{"model": "self-supervised image encoder", "dataset": "made-up road signs on poles", "train_examples": 245000, "image_size": 32, "crop_scale_min": 0.4, "horizontal_flip": true, "translate": 0.06, "color_jitter": 0.4, "method": "moco_v3", "arch": "wide_resnet", "norm": "groupnorm", "activation": "gelu", "weight_standardization": false, "depths": [1, 2, 3, 1], "kernel_size": 3, "stem": "single", "avg_pool_shortcut": true, "widths": [96, 160, 288, 512], "projector_hidden": 1024, "projector_out": 128, "projector_hidden_layers": 1, "temperature": 0.2, "target_momentum": 0.99, "init": "small_normal", "residual_init": "zero_last", "optimizer": "muon", "muon_scale": "original", "lr": 0.03, "momentum": 0.95, "nesterov": true, "orthogonalizer": "newton_schulz_5", "adamw_lr_other_params": 0.0019, "grad_clip": 0.5, "ema_decay": 0.999, "steps": 11400, "batch_size": 64, "epochs": 3.0, "lr_schedule": "constant", "warmup_steps": 220, "weight_decay": 0.01, "adamw_weight_decay_other_params": 0.01}
Rows from block 2 of a small self-supervised image encoder, named by matrix and row number. Rows with one number belong to one channel. Each number is 200 + 40 x the weight over its row's rms, rounded and kept within 0 to 999. All counts start at 0.
After each channel's rows are labels from the 100 images, of 14976, where the channel reaches its highest value: "top examples" is what is common among them; "colour at peak" is the nearest of a few named colours to the mean colour under the peak. Only what is clearly more common there than usual is listed. The data: made-up road signs on poles. In brackets: how many of the 100.
# convs0: first 3x3 conv (model.blocks.2.convs.0.weight, 160x160x3x3, each kernel summed), inputs 0-79
# convs1: second 3x3 conv (model.blocks.2.convs.1.weight, 160x160x3x3, transposed, each kernel summed), outputs 0-79

convs0.111,174,220,213,199,306,171,200,222,254,182,144,265,180,236,232,240,288,293,239,263,213,150,228,251,201,245,176,216,163,142,272,197,306,219,160,125,169,216,182,257,188,185,196,293,133,198,174,197,168,239,219,207,168,221,166,212,218,210,218,160,208,163,200,244,154,170,264,183,121,230,223,172,182,335,238,167,121,204,175,205
convs1.111,204,235,252,263,153,242,217,213,127,268,87,163,160,213,108,234,158,111,183,169,239,238,198,133,162,185,195,165,233,276,200,189,169,221,261,201,195,160,212,210,223,216,200,211,202,143,128,206,202,214,265,230,171,153,218,194,240,188,160,267,221,244,221,145,153,239,170,276,163,218,170,168,166,153,191,173,207,151,148,162
top examples: struck through (54); red face (26)
colour at peak: pink (29)

convs0.105,146,143,219,201,207,159,238,178,204,150,197,187,192,213,216,192,284,192,212,165,215,227,196,177,186,188,252,176,174,212,182,128,80,195,224,148,214,232,185,317,130,181,209,232,247,122,155,220,207,162,249,174,226,175,132,157,227,101,153,228,225,204,214,114,180,252,159,161,241,182,204,176,204,145,198,234,163,211,197,198
convs1.105,194,234,252,244,281,212,148,206,263,220,182,209,202,159,134,184,181,233,162,231,213,195,172,168,224,200,159,229,207,201,232,203,307,210,208,208,273,214,245,179,172,229,187,197,204,213,228,233,209,211,166,294,188,165,260,184,187,182,201,220,234,194,168,179,220,126,229,154,135,224,227,227,210,215,186,177,168,200,246,241
top examples: triangle sign (57); yellow rim (25)
colour at peak: black (81)

convs0.75,129,194,235,151,188,243,161,226,177,224,224,207,211,180,152,214,102,120,188,157,230,147,198,244,203,172,191,101,126,131,179,82,156,192,221,160,220,211,185,96,183,107,152,201,218,181,231,264,175,153,237,180,222,212,139,167,181,132,208,162,130,172,226,226,139,119,165,153,174,151,173,205,198,230,187,177,203,164,206,245
convs1.75,166,187,213,187,282,174,193,209,235,278,229,188,172,204,174,269,256,213,208,256,219,163,219,226,195,220,239,227,262,174,205,242,179,186,184,233,226,137,196,122,204,207,198,222,233,159,195,167,233,181,76,244,199,167,159,258,198,203,43,175,173,242,161,202,286,188,193,232,236,177,131,173,145,184,158,190,160,162,163,205
top examples: triangle sign (68); black face (34)
colour at peak: black (38)

convs0.91,160,135,165,180,203,214,202,166,234,190,130,241,151,215,155,161,241,199,205,208,172,232,164,203,182,224,199,197,190,192,243,165,221,178,210,221,178,227,149,175,219,159,131,197,181,233,185,172,198,230,275,195,198,235,266,201,301,169,213,218,321,274,203,218,205,264,220,226,187,211,235,182,221,260,223,175,177,243,196,207
convs1.91,235,228,233,220,207,227,203,209,174,169,210,176,206,207,241,201,177,186,141,198,186,159,255,180,243,224,214,213,191,288,205,238,265,172,149,205,253,152,241,175,272,226,199,209,254,236,206,171,237,194,191,225,163,126,243,221,206,237,246,209,181,150,251,173,232,265,175,191,223,140,237,252,221,183,214,180,173,110,188,197
top examples: triangle sign (50); white face (29); 50 (28)
colour at peak: brown (62)

convs0.122,79,170,141,242,225,248,179,254,144,240,153,151,214,164,229,155,182,149,210,205,220,205,223,270,156,204,217,135,106,261,197,176,221,257,204,131,203,194,174,234,171,62,198,202,221,219,163,229,164,244,243,188,178,169,221,265,170,241,249,239,205,201,199,258,141,184,282,167,231,242,224,167,179,255,239,208,206,193,159,197
convs1.122,167,190,222,170,247,219,220,187,211,113,142,177,225,115,111,250,181,199,125,199,206,205,214,179,218,266,199,159,198,204,146,207,203,95,232,152,204,178,202,232,183,172,156,326,148,153,195,225,283,207,155,268,178,186,230,266,258,154,191,151,210,244,230,211,203,200,172,124,249,233,211,163,215,240,226,202,198,213,164,167
top examples: white face (37); pink face (35)
colour at peak: pink (35)

convs0.2,244,242,279,209,227,171,268,230,171,235,217,299,212,227,242,195,304,238,226,241,192,149,217,206,216,152,152,327,293,222,211,187,211,284,149,206,208,197,251,232,181,291,207,252,190,247,177,186,204,171,204,186,187,214,214,223,188,184,227,218,335,281,238,161,182,216,237,158,165,245,211,207,306,175,218,244,193,149,218,189
convs1.2,207,176,91,166,191,104,154,243,201,189,148,119,226,147,119,195,171,172,181,155,206,223,195,198,140,191,179,148,182,182,169,133,137,160,252,135,189,186,142,146,179,166,157,183,131,165,207,230,182,201,191,206,169,228,223,245,134,153,126,234,246,151,161,146,230,157,198,180,177,266,200,180,158,163,174,160,184,241,169,201
top examples: triangle sign (47); drop (39); yellow face (28)
colour at peak: black (68)